From a checkpoint of a small image super-resolution model.
Model: 40-pixel images, activation relu.
Rows from block 3, named by matrix and row number. Each number is 50 + 12 x the weight over its row's rms, rounded and kept within 0 to 99. All counts start at 0. After the name is the row's rms in percent of the matrix's.
# conv: 3x3 conv (model.enc.1.1.conv.weight, 128x128x3x3, standardized in use), inputs 70-76, a 3x3 kernel for each
conv.8 106:63 58 64 60 45 67 51 37 60 63 53 47 59 58 50 72 49 50 47 44 33 49 47 42 54 58 52 57 70 54 51 72 58 42 59 44 41 50 46 33 48 52 51 46 46 72 38 50 59 44 56 43 53 53 75 76 41 49 62 59 61 38 25
conv.9 091:67 36 56 41 13 52 42 26 38 62 45 51 63 64 58 54 61 50 48 60 61 73 82 65 56 39 50 53 39 51 58 59 50 54 44 54 51 63 54 62 62 51 51 58 60 49 57 65 35 44 53 46 74 57 49 51 42 52 49 63 41 53 55
conv.10 106:51 50 51 47 54 51 44 62 72 41 51 67 45 57 59 73 79 52 46 52 49 37 38 35 48 47 47 52 42 48 65 74 44 60 56 44 63 66 49 52 61 54 48 52 51 49 30 38 46 26 55 52 39 56 11 47 53 44 53 46 21 44 32
conv.11 107:43 43 53 48 61 50 50 75 65 43 44 47 41 61 45 32 57 46 46 60 51 60 60 49 39 27 49 25 42 76 49 56 59 54 63 57 53 55 49 60 47 55 45 49 54 59 73 72 29 31 36 36 54 39 65 45 58 63 45 40 39 59 57
conv.12 100:46 61 50 33 47 52 27 46 49 45 55 38 44 67 40 40 54 43 33 17 28 47 53 48 42 42 51 36 47 58 49 37 46 68 66 70 32 34 43 46 55 49 34 52 36 55 45 67 60 42 63 65 52 65 57 41 38 65 47 43 46 58 43
conv.13 114:42 45 39 46 61 53 29 57 56 70 37 36 54 34 39 74 63 87 56 58 50 54 52 42 41 61 60 56 46 58 70 70 76 56 52 57 41 57 75 53 47 46 59 45 45 60 66 80 49 61 56 62 61 61 45 54 40 57 59 48 41 48 42
conv.14 095:45 64 51 57 75 71 48 58 52 46 63 34 48 81 54 51 54 57 54 73 67 55 65 54 40 34 41 36 46 46 42 49 49 37 53 57 58 55 56 46 53 58 57 62 40 47 32 33 42 58 47 44 55 52 61 60 46 46 50 38 46 46 44
conv.15 093:50 66 41 75 99 60 37 60 39 51 58 52 54 59 61 49 58 50 55 27 47 59 32 41 64 46 54 53 57 53 41 50 64 42 41 52 52 44 53 50 37 62 55 33 45 57 46 57 43 26 33 46 34 45 51 45 33 59 63 42 44 59 34
conv.16 102:52 60 65 40 41 50 48 41 49 44 53 70 66 39 68 51 50 60 40 42 44 55 31 55 53 52 59 60 68 63 37 55 45 47 67 66 50 62 68 45 65 58 41 37 30 47 47 42 31 38 58 50 31 46 44 46 53 51 39 33 40 42 50
conv.17 101:69 59 57 54 59 54 44 46 42 49 57 75 36 36 44 43 37 73 39 48 46 52 58 28 38 31 49 66 47 63 47 35 47 66 45 31 49 50 48 57 66 70 44 50 54 48 51 67 43 52 48 37 65 39 41 62 64 29 43 37 26 41 38
conv.18 101:42 50 53 47 42 59 62 62 59 51 43 29 15 54 31 56 28 35 49 69 55 53 60 41 40 37 46 40 46 33 50 56 31 60 61 49 77 53 52 63 69 62 34 66 65 53 40 63 24 46 50 31 57 48 65 53 58 50 45 54 61 45 65
conv.19 105:42 43 36 36 39 47 47 39 42 53 43 40 61 67 63 47 33 24 45 64 62 56 60 51 39 46 50 43 36 55 40 28 49 32 42 41 63 44 44 81 69 34 49 71 65 67 49 55 56 44 51 38 58 66 58 45 59 44 55 68 58 19 55
conv.20 099:55 50 62 57 57 62 54 53 29 37 46 47 34 50 50 39 61 49 60 59 46 40 41 36 46 38 38 49 36 63 39 39 55 58 58 54 51 38 53 57 67 43 32 45 47 40 72 45 68 87 23 59 60 40 57 59 64 45 44 54 57 59 47
conv.21 108:53 49 46 57 57 49 47 45 42 49 27 42 38 40 45 50 37 37 51 28 27 48 37 35 66 40 42 69 44 54 78 65 66 71 53 64 62 36 50 61 41 45 60 51 43 73 73 70 69 46 45 67 47 74 42 38 44 46 78 56 52 47 46
conv.22 101:46 60 49 62 71 37 66 74 61 56 38 21 49 28 32 36 40 30 54 46 39 51 54 73 43 32 58 38 35 51 60 51 52 61 46 49 56 83 33 56 71 54 45 66 57 40 46 59 54 31 20 52 42 54 37 40 51 50 56 58 33 47 44
conv.23 087:56 68 51 60 58 61 60 67 57 60 40 29 29 25 48 45 41 30 63 46 40 51 53 54 39 46 45 36 51 57 55 39 39 61 46 62 39 33 31 66 50 45 61 41 44 46 60 33 59 81 38 39 70 18 47 38 61 53 32 69 63 48 63
conv.24 093:52 59 44 46 52 44 49 54 37 46 39 60 58 47 48 58 58 48 61 45 54 57 51 70 55 55 48 63 50 63 64 59 52 52 64 43 52 41 51 45 53 50 49 53 28 43 54 47 38 48 57 50 46 51 50 59 29 47 66 54 42 31 19
conv.25 104:62 48 52 64 44 42 66 44 34 33 50 42 57 79 57 48 33 40 42 42 42 74 62 38 61 56 35 53 61 54 55 46 55 63 61 34 50 49 48 59 48 41 58 27 27 29 49 44 24 45 64 47 50 71 45 45 55 77 54 57 76 46 45
conv.26 105:56 58 58 47 71 67 53 55 50 63 65 27 54 54 28 49 48 43 46 68 54 51 60 43 57 61 65 40 47 56 53 51 36 41 48 44 49 48 50 48 52 59 56 52 54 67 59 60 62 48 57 61 51 56 51 53 50 55 48 57 35 59 54
conv.27 093:43 55 46 50 58 55 52 71 51 60 49 45 41 22 41 57 36 35 56 44 47 54 68 60 60 53 48 66 45 51 61 43 49 65 59 68 32 53 43 42 65 53 26 64 57 75 57 74 60 44 73 61 76 78 42 50 49 54 57 50 54 44 41
conv.28 098:50 62 54 57 86 58 33 45 36 63 56 55 52 49 54 57 68 41 53 41 40 56 55 38 58 46 45 61 53 34 58 56 37 51 66 37 34 58 63 50 44 56 71 46 50 64 55 56 55 27 43 73 53 51 36 34 49 40 59 56 43 48 43
conv.29 111:46 68 49 61 60 51 53 57 45 37 42 61 35 69 63 48 68 68 55 57 51 60 63 66 45 31 38 46 50 54 51 42 50 74 66 54 50 42 50 61 54 55 65 62 46 68 59 66 56 37 32 77 55 79 62 48 39 81 56 53 62 60 59
conv.30 099:59 65 46 76 83 59 78 91 73 60 65 59 52 41 41 60 56 74 54 55 45 54 30 52 46 40 64 52 43 50 63 46 38 64 61 75 59 42 44 62 47 48 60 55 66 39 35 44 60 44 47 48 49 72 51 64 43 58 41 60 41 50 64
conv.31 097:58 48 49 52 49 32 62 73 61 53 67 71 60 41 46 90 78 79 52 54 44 48 48 42 53 37 40 36 53 49 41 42 39 41 46 34 62 45 55 46 63 52 44 43 36 52 46 60 63 63 48 45 44 35 58 61 57 50 45 67 75 47 63
conv.32 095:55 62 47 58 65 48 41 54 48 47 21 28 51 76 67 40 59 48 44 35 51 32 25 45 68 67 37 55 64 50 41 41 45 40 49 80 42 53 56 42 49 53 42 37 50 31 36 36 48 48 30 43 23 42 41 25 55 58 64 64 47 51 34
conv.33 101:48 52 47 48 47 42 56 47 49 48 47 52 30 43 26 38 24 41 52 47 62 48 44 61 49 65 50 52 32 35 69 62 52 53 58 53 37 31 44 57 62 36 71 67 29 39 50 30 58 81 76 64 68 62 36 54 52 47 52 60 60 52 42
conv.34 105:47 46 58 48 35 55 55 46 55 40 51 44 63 39 52 53 47 67 41 50 49 55 53 48 39 41 26 57 42 51 61 52 59 57 57 47 58 45 46 69 66 71 48 61 52 49 77 32 27 52 39 24 26 20 49 67 75 65 61 53 66 45 44
conv.35 084:54 56 57 54 42 53 57 55 48 55 61 33 61 44 39 42 56 46 46 51 51 58 44 51 62 47 35 44 33 27 48 45 45 35 59 78 53 57 58 56 58 59 52 50 55 76 57 56 36 56 74 39 41 43 60 74 50 49 67 53 42 69 55
conv.36 100:57 46 42 62 53 39 50 44 44 50 36 45 26 20 26 41 66 49 57 46 42 53 42 50 44 37 61 55 44 67 42 40 52 49 50 40 44 56 57 46 43 59 65 36 55 44 49 62 51 53 72 45 50 53 72 36 39 62 40 40 49 44 46
conv.37 105:58 51 41 44 38 33 37 41 49 42 60 61 34 37 61 53 37 69 45 47 54 54 34 57 52 60 56 31 60 63 58 52 41 78 46 47 63 63 77 52 40 53 69 53 64 62 60 54 49 36 32 72 46 66 42 50 49 36 41 46 51 59 55
conv.38 111:50 50 55 47 53 53 31 42 32 54 37 54 42 36 33 50 45 51 44 50 48 59 55 37 57 44 49 45 26 41 43 32 41 41 61 53 42 57 58 46 70 43 48 62 46 46 47 55 64 97 26 57 70 32 53 64 31 57 55 56 54 68 61
conv.39 091:49 40 49 50 51 60 62 53 44 63 53 73 48 49 40 29 34 39 44 62 62 57 52 61 51 48 48 43 39 50 50 59 42 47 60 42 39 38 41 51 47 40 44 44 45 63 65 55 54 39 59 44 27 65 29 45 66 49 53 58 48 39 59
conv.40 091:45 45 64 40 39 42 46 44 39 41 53 48 50 45 58 73 37 58 36 41 51 54 75 65 57 65 65 53 48 53 45 48 49 49 42 51 49 26 42 56 52 65 54 67 62 49 43 60 54 41 51 50 38 74 33 45 57 46 41 36 53 37 45
conv.41 103:63 38 55 63 38 55 54 56 52 48 70 54 46 91 55 47 54 37 60 58 61 46 54 68 54 56 48 57 61 38 50 32 61 60 32 64 44 51 33 30 24 24 47 37 27 49 53 65 50 53 61 41 48 36 43 37 39 66 49 55 43 44 59
conv.42 097:55 43 47 46 51 60 45 55 61 68 60 51 74 51 61 42 51 54 60 43 53 37 62 70 39 44 47 48 40 57 44 65 50 48 68 55 48 49 67 51 42 44 50 54 68 66 60 39 57 51 34 42 47 47 59 47 32 69 62 34 60 64 63
conv.43 093:43 35 50 38 51 55 58 48 50 28 24 60 41 38 32 31 42 51 43 56 47 30 60 78 43 53 48 46 37 47 56 42 53 62 42 51 52 39 27 48 47 55 52 34 35 45 50 34 35 43 50 39 29 70 44 51 45 47 43 49 39 40 60
conv.44 099:39 47 43 47 51 55 52 55 57 39 27 31 28 38 47 45 50 42 52 44 45 61 59 55 48 63 61 43 70 82 49 63 70 28 40 48 50 44 65 50 43 53 56 66 68 63 75 75 45 40 40 34 14 21 23 28 45 36 43 40 41 35 31
conv.45 109:54 56 67 44 22 61 46 34 53 62 43 58 54 27 21 59 45 24 59 35 49 62 52 44 69 62 58 40 56 51 41 59 57 42 55 23 54 35 41 71 60 57 62 61 46 41 39 44 74 50 40 57 49 30 47 65 56 46 64 36 31 33 25
conv.46 098:54 55 50 47 51 49 45 43 42 63 49 39 53 53 44 56 59 58 46 36 57 47 52 43 62 82 34 60 52 48 56 40 62 56 23 70 37 39 64 46 24 49 72 45 41 52 46 55 52 44 52 48 63 46 41 57 57 44 41 51 61 49 60
conv.47 098:48 34 42 47 38 39 55 43 46 52 58 70 37 49 45 48 58 49 71 45 23 56 55 56 43 69 71 55 47 50 67 48 36 71 63 25 56 49 33 72 73 41 44 69 64 60 52 33 48 43 39 46 92 67 52 44 46 37 11 27 44 40 32
conv.48 105:38 60 52 56 48 41 51 49 42 58 31 50 52 49 41 38 76 80 46 40 55 37 36 43 42 58 39 25 36 33 56 71 76 47 57 65 42 48 64 43 44 45 51 40 29 59 71 55 30 46 56 46 49 57 61 54 54 51 44 42 62 63 62
conv.49 090:44 47 56 70 46 45 67 41 34 58 45 38 50 23 19 67 59 17 55 39 49 63 47 50 68 39 39 57 58 44 42 55 64 62 37 32 60 67 53 54 47 52 50 55 56 67 50 45 35 18 53 24 39 39 36 37 51 55 51 41 64 46 39
conv.50 108:37 55 48 39 54 48 37 38 40 51 55 46 62 67 53 31 50 23 48 45 46 42 54 53 48 67 64 48 38 28 38 34 44 47 37 31 48 36 40 43 55 59 43 55 41 61 36 46 59 41 36 55 60 47 54 64 49 66 62 55 63 48 62
conv.51 091:50 65 69 50 57 68 58 66 58 52 33 53 57 69 49 58 55 54 53 62 57 40 41 51 56 64 45 49 51 47 55 60 65 50 57 51 48 49 45 49 59 52 59 58 49 51 43 34 45 52 54 43 48 54 41 38 50 49 43 34 48 51 30
conv.52 086:66 56 41 36 28 38 26 30 43 49 47 28 48 38 43 44 52 30 33 37 34 43 59 50 58 47 49 58 59 71 51 61 49 45 25 49 36 53 33 41 63 47 32 37 25 47 26 45 37 40 57 36 47 60 49 52 47 56 72 56 34 42 38
conv.53 103:40 39 50 52 44 46 52 54 42 44 21 33 59 22 28 67 35 45 50 47 56 58 57 42 48 54 40 36 53 64 41 51 54 30 58 59 51 54 49 53 55 56 41 49 56 49 59 25 43 50 36 54 36 32 47 52 62 48 50 41 48 46 39
conv.54 106:51 39 56 50 38 45 53 51 48 74 74 66 56 59 41 57 61 44 40 49 54 48 63 57 53 40 49 49 42 47 34 32 40 46 46 47 53 31 53 50 24 35 40 41 54 28 31 48 55 50 53 25 30 36 59 53 37 50 50 44 53 41 48
conv.55 098:55 39 50 55 63 62 51 75 38 55 60 54 53 57 58 64 42 44 44 47 49 65 61 53 55 58 58 55 56 49 57 58 46 46 31 33 70 57 29 48 75 50 55 82 62 53 67 62 52 41 42 52 47 50 48 47 54 29 39 58 34 48 49
conv.56 105:52 45 62 38 49 52 42 53 52 42 40 30 64 41 36 58 47 55 42 40 45 43 36 66 73 57 67 38 43 35 55 50 52 53 49 50 67 46 26 54 68 42 49 54 32 33 27 17 52 56 52 52 47 49 56 58 42 31 49 50 51 52 28
conv.57 094:43 47 54 60 49 52 55 41 54 56 53 66 43 63 70 28 30 34 48 45 44 41 53 48 62 53 36 38 57 53 56 59 74 52 43 42 59 55 50 43 38 43 38 43 49 49 69 71 04 13 19 41 71 62 52 66 54 66 68 57 59 59 56
conv.58 104:53 53 48 54 54 58 47 51 48 50 52 39 27 35 48 35 43 39 58 68 59 50 73 35 64 58 62 62 47 54 47 44 63 67 55 41 53 49 69 61 64 56 53 61 56 43 49 51 39 43 59 71 69 38 47 50 35 56 64 61 55 66 68
conv.59 103:54 55 50 54 47 61 61 69 57 50 47 56 54 76 69 36 49 58 52 61 64 46 40 47 39 32 16 45 48 48 43 54 68 30 25 49 38 43 66 42 46 41 39 36 30 55 51 68 56 66 44 63 37 41 47 45 45 60 54 65 46 41 46
conv.60 105:43 48 39 47 47 40 38 49 47 48 54 59 68 61 45 37 69 51 33 28 40 47 41 42 36 63 61 48 61 70 37 50 58 45 36 53 32 44 37 53 57 46 50 63 46 58 62 55 41 33 47 67 55 55 44 44 41 57 48 40 53 55 45
conv.61 098:55 52 60 58 41 63 55 38 40 53 77 55 48 90 68 24 28 37 36 49 37 40 50 44 61 55 41 41 62 43 38 44 60 26 24 37 52 41 57 41 49 45 46 40 53 29 46 42 50 67 44 50 29 40 59 60 56 54 53 65 31 40 57
conv.62 104:61 61 56 60 74 53 52 59 52 58 73 45 74 57 48 61 46 45 57 36 48 58 69 64 55 57 49 56 57 52 52 75 60 45 58 47 45 63 45 66 46 48 38 37 44 34 50 41 74 55 54 55 41 59 69 52 42 92 60 49 49 43 44
conv.63 097:46 50 44 54 61 53 62 54 53 25 60 50 31 67 77 34 41 32 49 38 57 57 47 53 57 45 41 35 28 51 68 54 74 51 68 46 45 49 50 46 52 35 58 55 33 60 46 43 35 48 37 75 63 61 32 68 49 37 84 66 37 49 34
conv.64 099:40 55 40 39 55 47 43 44 44 50 52 44 61 52 52 41 47 37 48 50 39 45 59 39 38 39 44 59 52 52 64 60 45 53 42 49 49 39 58 51 44 45 56 54 47 51 32 55 55 55 53 61 61 34 37 59 50 43 66 48 35 64 46
conv.65 106:53 52 56 49 44 63 45 37 44 53 53 58 74 38 48 53 70 39 49 44 46 58 31 37 41 35 37 49 58 70 44 43 56 52 44 41 48 51 53 45 53 43 34 44 40 56 65 57 49 55 49 50 43 48 60 48 47 59 59 60 49 31 47
conv.66 094:53 55 52 37 42 39 33 34 40 43 38 49 36 38 81 65 44 58 51 46 57 66 44 50 49 27 51 49 50 27 49 68 54 51 40 32 72 58 46 70 54 72 57 54 52 74 51 45 55 30 34 50 34 32 53 66 66 50 43 51 51 33 55
conv.67 108:52 38 60 51 17 50 47 38 68 45 22 37 40 31 29 37 34 47 43 39 59 55 62 62 57 51 43 56 44 44 57 47 27 65 46 55 55 46 51 50 60 48 50 68 77 59 37 75 45 40 57 53 51 62 36 48 27 49 39 25 43 42 44
conv.68 095:39 35 54 46 42 56 55 59 62 38 67 65 46 82 90 50 79 75 57 61 70 51 42 50 58 42 53 42 35 39 52 38 41 50 43 55 62 67 67 73 42 52 69 63 52 35 26 31 56 38 45 53 51 63 67 66 61 53 65 62 63 67 49
conv.69 107:47 48 56 51 50 44 44 50 57 60 43 42 84 55 22 87 68 45 43 43 50 37 41 61 40 35 51 38 58 49 56 46 57 59 53 41 56 66 55 48 65 61 50 52 54 40 54 48 54 54 43 54 51 35 56 53 54 80 45 52 64 39 52
conv.70 104:57 47 47 54 55 46 67 74 62 41 62 54 35 47 55 40 65 47 57 62 46 54 54 47 58 74 31 49 42 50 41 56 43 45 49 67 49 59 67 33 52 48 41 36 42 28 43 54 54 56 41 49 33 55 35 65 55 44 62 41 54 57 34
conv.71 107:39 56 67 47 48 45 59 54 41 40 41 53 23 14 35 62 74 44 45 60 72 30 37 69 48 50 47 48 46 50 58 47 43 65 66 61 29 68 46 50 37 37 31 44 72 51 63 58 32 42 46 48 52 51 49 37 61 47 43 65 46 48 64
conv.72 103:57 55 45 45 54 41 47 41 38 36 39 44 48 69 51 49 62 46 53 41 36 57 55 54 45 56 29 41 30 42 71 53 39 62 29 39 54 49 38 44 49 43 45 51 61 71 69 61 52 56 54 62 66 55 60 63 49 49 68 70 31 26 47
conv.73 101:54 57 36 55 57 45 53 64 55 52 46 53 39 61 42 53 74 48 77 78 51 55 65 49 40 42 51 31 43 52 55 51 72 67 56 70 53 47 42 44 47 35 55 49 34 77 46 65 56 51 63 58 42 57 30 55 45 45 54 43 53 59 65
conv.74 098:47 58 48 68 68 60 54 53 45 50 40 38 62 40 29 50 14 30 40 44 45 35 38 37 53 31 44 58 64 40 58 54 30 54 40 55 46 49 58 43 45 65 52 77 78 43 41 43 42 33 35 53 52 38 56 55 58 51 48 41 42 36 31
conv.75 108:42 33 51 57 50 58 54 55 46 44 54 61 38 29 31 35 63 58 52 47 58 48 45 48 57 61 43 55 50 54 52 59 61 48 52 60 50 65 54 54 53 52 46 45 57 49 58 56 24 52 49 37 44 69 65 58 49 60 52 72 65 53 51
conv.76 107:36 45 33 56 53 37 45 46 34 40 56 47 51 93 72 37 49 49 49 41 60 45 45 38 32 48 55 51 37 47 39 47 60 42 45 55 45 51 42 66 57 49 61 45 47 53 54 56 40 54 41 59 62 47 53 40 61 48 42 58 49 38 51
conv.77 090:58 63 58 62 60 55 65 71 65 53 25 40 43 49 23 65 65 42 58 43 26 51 45 55 38 45 51 57 77 56 65 57 58 69 56 57 55 51 51 56 47 39 53 42 53 55 38 56 53 57 54 64 40 62 55 51 25 61 52 45 55 64 40
conv.78 102:61 59 59 52 49 51 45 53 60 52 49 59 42 51 55 36 59 58 36 46 46 39 57 50 43 38 32 62 38 34 32 42 48 65 70 47 53 44 49 63 60 58 45 63 45 58 50 49 55 46 38 53 50 44 48 47 29 41 58 43 47 61 56
conv.79 090:48 35 31 47 39 35 71 67 58 53 33 52 53 34 45 60 92 81 54 51 54 52 53 58 49 44 28 42 48 27 43 59 56 49 69 67 49 83 67 46 75 64 58 55 50 30 32 43 46 44 55 21 40 62 34 39 66 41 49 67 41 72 54
conv.80 101:51 45 59 39 19 52 42 22 54 46 50 39 55 40 45 74 31 52 58 44 46 50 54 56 49 47 62 58 57 62 43 52 56 74 47 47 55 49 60 60 34 50 42 48 53 64 64 58 47 66 57 37 40 59 39 43 49 33 44 39 36 61 50
conv.81 104:39 37 37 45 55 58 51 52 45 66 84 58 55 65 67 32 29 31 51 53 38 61 60 66 59 55 57 41 51 27 38 62 50 39 56 65 50 59 48 53 57 65 54 74 60 37 53 55 45 31 52 60 42 63 41 41 44 59 63 54 35 52 53
conv.82 083:57 62 65 61 64 64 64 61 64 41 46 57 38 65 61 48 43 45 61 60 54 48 60 52 45 52 52 48 74 69 57 62 67 46 38 42 50 53 55 57 55 52 58 59 45 72 60 71 63 58 61 55 68 74 59 61 59 50 63 57 63 55 47
conv.83 102:50 54 39 39 60 40 31 53 41 59 63 78 57 62 35 50 46 37 42 72 34 39 57 46 39 39 54 42 54 34 64 60 35 48 55 58 56 45 34 55 37 34 47 41 42 37 50 29 55 68 58 46 69 54 59 68 34 52 70 42 42 65 51
conv.84 099:49 56 45 62 60 56 47 51 46 40 65 27 69 50 46 58 44 61 55 64 67 53 56 67 57 71 59 43 70 69 40 63 39 33 49 53 38 53 51 42 42 34 56 45 47 46 69 54 58 55 51 35 21 35 43 49 32 52 54 48 52 50 58
conv.85 103:47 49 59 60 72 61 47 62 56 31 41 37 27 10 18 47 34 49 49 57 32 51 20 38 66 56 63 56 42 21 45 67 53 42 46 27 37 56 41 38 44 50 62 60 31 49 53 48 25 31 36 41 51 57 57 46 43 59 59 62 53 53 57
conv.86 101:52 52 51 46 44 47 54 43 38 50 45 21 49 24 13 46 30 20 61 51 45 51 38 56 51 51 53 31 53 41 43 55 60 42 29 36 47 43 32 54 50 46 45 42 56 39 51 36 57 59 35 51 69 58 69 55 55 58 50 46 61 45 42
conv.87 106:46 46 47 42 35 47 39 48 60 54 46 50 45 47 47 39 77 66 60 45 51 46 60 58 56 53 46 55 58 56 39 53 64 42 41 50 26 31 46 39 34 48 57 65 44 62 41 50 59 50 45 45 37 46 53 65 57 41 60 58 39 60 36
conv.88 082:47 48 57 48 46 60 43 56 55 60 54 63 66 99 82 67 74 63 60 46 57 60 32 47 51 45 54 54 63 49 45 44 40 49 46 32 69 70 57 39 61 65 47 46 52 49 21 25 47 53 47 61 54 47 45 65 50 54 64 48 41 37 28
conv.89 092:27 35 29 51 57 40 46 47 37 36 52 60 32 65 70 50 40 63 53 57 48 51 47 65 57 39 63 47 48 51 69 56 48 63 56 55 72 63 65 48 62 64 32 55 58 36 48 47 38 44 48 47 46 45 39 41 43 45 25 41 45 52 49
conv.90 098:46 53 71 42 39 48 46 56 53 45 49 47 40 37 50 58 36 64 49 52 44 47 38 57 54 34 73 51 64 56 60 66 52 33 33 52 63 55 56 45 78 69 46 52 48 62 63 34 52 33 50 53 19 58 55 58 49 54 43 39 43 35 50
conv.91 106:51 64 57 54 50 48 59 59 56 57 40 64 43 53 69 52 78 71 51 50 29 61 43 59 54 64 44 68 56 52 51 57 45 53 68 64 48 52 41 33 46 64 42 37 69 37 29 61 35 54 71 45 61 71 31 48 46 57 58 31 57 58 54
conv.92 100:55 55 59 40 38 50 61 51 29 59 60 55 44 53 79 34 51 44 30 43 47 43 56 34 56 73 43 65 56 61 42 40 54 43 45 62 36 34 43 50 48 51 64 51 44 73 60 66 47 46 50 47 47 67 38 50 48 37 68 61 45 48 44
conv.93 102:35 33 42 45 34 45 54 45 52 46 74 75 52 52 79 44 24 44 49 57 48 43 53 56 43 53 45 60 54 46 43 42 33 58 48 57 51 55 74 35 42 43 39 37 31 35 61 45 41 55 43 39 32 57 59 62 72 29 27 39 70 63 41
conv.94 103:50 44 53 48 39 44 51 48 43 43 25 37 54 76 54 43 69 66 52 62 59 47 57 49 50 58 55 55 50 67 42 42 50 61 50 40 40 41 51 44 38 40 41 57 45 45 53 53 44 53 45 44 55 46 56 51 51 49 51 54 38 58 60
conv.95 104:36 37 44 32 28 31 49 63 60 57 62 66 37 51 72 48 60 59 50 58 47 70 69 32 65 66 41 44 49 55 56 65 56 48 75 46 28 41 62 51 60 60 48 43 46 57 47 59 63 52 78 40 48 45 39 44 38 36 58 30 51 59 33
conv.96 102:38 48 41 32 45 51 48 51 53 59 33 13 69 54 31 55 47 34 51 47 49 59 45 47 50 47 60 45 57 41 38 50 33 53 41 34 61 59 46 45 46 59 57 63 76 34 48 40 45 39 34 63 48 48 50 48 37 53 54 36 34 49 51
conv.97 102:45 32 45 62 49 52 58 64 60 54 71 49 48 65 62 43 52 57 33 55 55 58 99 72 48 68 49 48 47 42 56 49 48 49 55 48 46 49 39 48 80 77 43 71 79 44 53 69 58 82 88 42 68 73 52 44 59 67 49 74 51 50 68
conv.98 103:47 56 58 53 58 56 41 40 59 58 38 47 54 43 57 57 46 60 52 60 63 46 69 58 51 54 62 57 60 29 42 40 50 38 28 50 55 56 38 60 51 47 52 44 44 71 71 66 63 60 32 45 68 43 47 67 33 51 62 39 56 56 46
conv.99 089:54 49 56 43 34 45 46 36 49 53 55 56 56 61 62 48 51 67 44 59 47 45 50 53 58 50 41 55 47 59 68 51 49 74 74 68 40 23 57 18 28 52 30 28 52 63 53 49 58 66 51 63 70 79 50 45 38 43 41 44 45 33 56
conv.100 100:43 38 38 37 46 52 48 41 56 59 72 67 48 36 52 41 33 50 46 41 40 46 50 47 41 49 38 73 41 41 34 45 53 50 55 46 46 55 38 44 72 48 37 49 38 45 52 80 53 49 53 39 49 40 73 50 29 67 49 33 60 51 49
conv.101 104:39 50 45 47 56 56 44 39 47 48 23 41 61 29 56 60 65 34 53 73 59 68 69 82 49 48 73 41 45 30 72 68 58 45 43 37 60 69 35 54 57 32 40 50 46 68 59 44 32 50 56 57 37 52 55 53 28 57 62 53 70 68 60
conv.102 103:46 43 34 45 38 42 53 44 42 60 40 43 50 46 56 70 64 56 51 49 31 61 37 32 44 48 53 40 44 56 47 51 48 65 39 27 48 49 48 32 37 39 45 42 56 46 55 43 54 45 39 63 47 52 42 55 39 37 42 42 48 48 42
conv.103 097:43 56 32 37 54 38 08 18 25 52 35 42 56 67 55 53 53 46 64 76 68 57 76 65 59 70 52 61 65 39 63 64 60 57 58 61 62 41 47 60 32 34 52 63 54 58 52 43 38 36 35 53 47 57 26 41 53 34 49 51 52 64 70
conv.104 107:34 49 45 58 55 53 46 58 57 66 60 57 37 30 28 42 25 39 58 55 45 56 42 37 39 22 41 52 54 68 51 50 55 62 64 74 47 42 40 48 50 44 36 52 52 78 60 60 55 54 64 45 39 49 53 71 38 65 55 58 49 56 54
conv.105 091:56 58 50 40 54 55 48 61 58 40 17 31 23 21 20 48 25 17 54 59 57 68 43 46 55 37 39 54 53 68 44 49 73 63 63 55 48 61 53 52 51 51 38 42 57 81 60 59 54 44 42 50 47 51 67 50 54 58 50 56 54 34 46
conv.106 087:50 50 45 47 45 50 41 50 51 47 38 46 41 51 38 31 57 47 53 33 27 44 37 40 39 36 45 50 28 37 48 63 68 34 31 36 54 63 42 49 60 36 59 52 32 64 75 55 53 67 46 62 57 46 52 50 65 57 74 64 57 52 52
conv.107 102:63 53 34 51 44 35 54 48 48 65 54 32 53 53 54 28 27 32 52 60 28 54 62 48 39 51 47 50 53 46 32 57 58 36 53 60 37 14 28 61 51 46 67 46 29 35 45 61 28 49 64 47 36 28 51 48 59 38 30 31 56 43 38
conv.108 096:60 58 41 60 46 43 48 57 52 50 41 53 50 50 24 35 35 32 34 39 59 48 42 30 41 47 30 61 66 53 39 61 59 36 56 62 50 33 32 46 48 53 38 50 38 35 45 55 35 39 54 55 25 59 46 41 48 43 41 62 48 33 62
conv.109 086:54 47 58 59 55 63 66 47 58 40 62 25 54 76 62 57 68 57 64 57 62 56 57 57 62 54 57 33 27 45 34 43 55 34 40 69 50 56 50 52 45 45 47 36 59 69 76 58 56 51 55 27 30 48 51 47 46 46 71 69 51 51 52
conv.110 111:54 43 63 69 56 67 78 51 56 42 53 45 59 36 38 52 53 44 29 15 25 43 22 35 42 60 47 33 42 58 58 53 51 61 49 49 34 42 37 56 54 40 47 49 50 52 49 62 75 55 52 64 60 57 35 57 56 61 46 47 63 59 27
conv.111 106:66 45 44 68 48 52 55 57 70 36 49 45 62 63 25 51 40 29 40 37 52 43 55 38 49 58 50 61 50 43 35 48 45 63 49 48 43 50 32 35 43 47 28 46 32 52 59 60 58 31 48 57 54 51 69 54 46 50 54 50 45 38 35
conv.112 075:48 48 42 53 47 50 52 49 54 44 47 42 41 70 63 41 63 61 51 46 33 40 50 40 39 40 37 35 38 36 46 45 31 67 49 36 45 55 73 49 54 70 52 47 63 40 43 40 44 59 45 54 76 69 49 51 38 41 47 32 32 31 29
conv.113 104:41 42 50 33 50 30 29 46 36 45 28 27 35 46 55 37 48 35 40 43 34 45 61 49 36 45 51 44 59 51 26 53 60 30 52 53 35 47 60 44 54 48 64 72 52 27 49 42 51 34 54 58 59 34 36 41 48 57 56 46 50 64 55
conv.114 109:32 24 20 53 54 54 56 49 53 47 49 68 58 40 58 45 54 57 49 45 54 59 54 45 64 41 50 50 48 44 48 41 53 60 48 38 41 23 34 47 36 24 41 59 49 68 59 91 52 54 72 64 51 50 45 57 54 55 62 45 66 66 64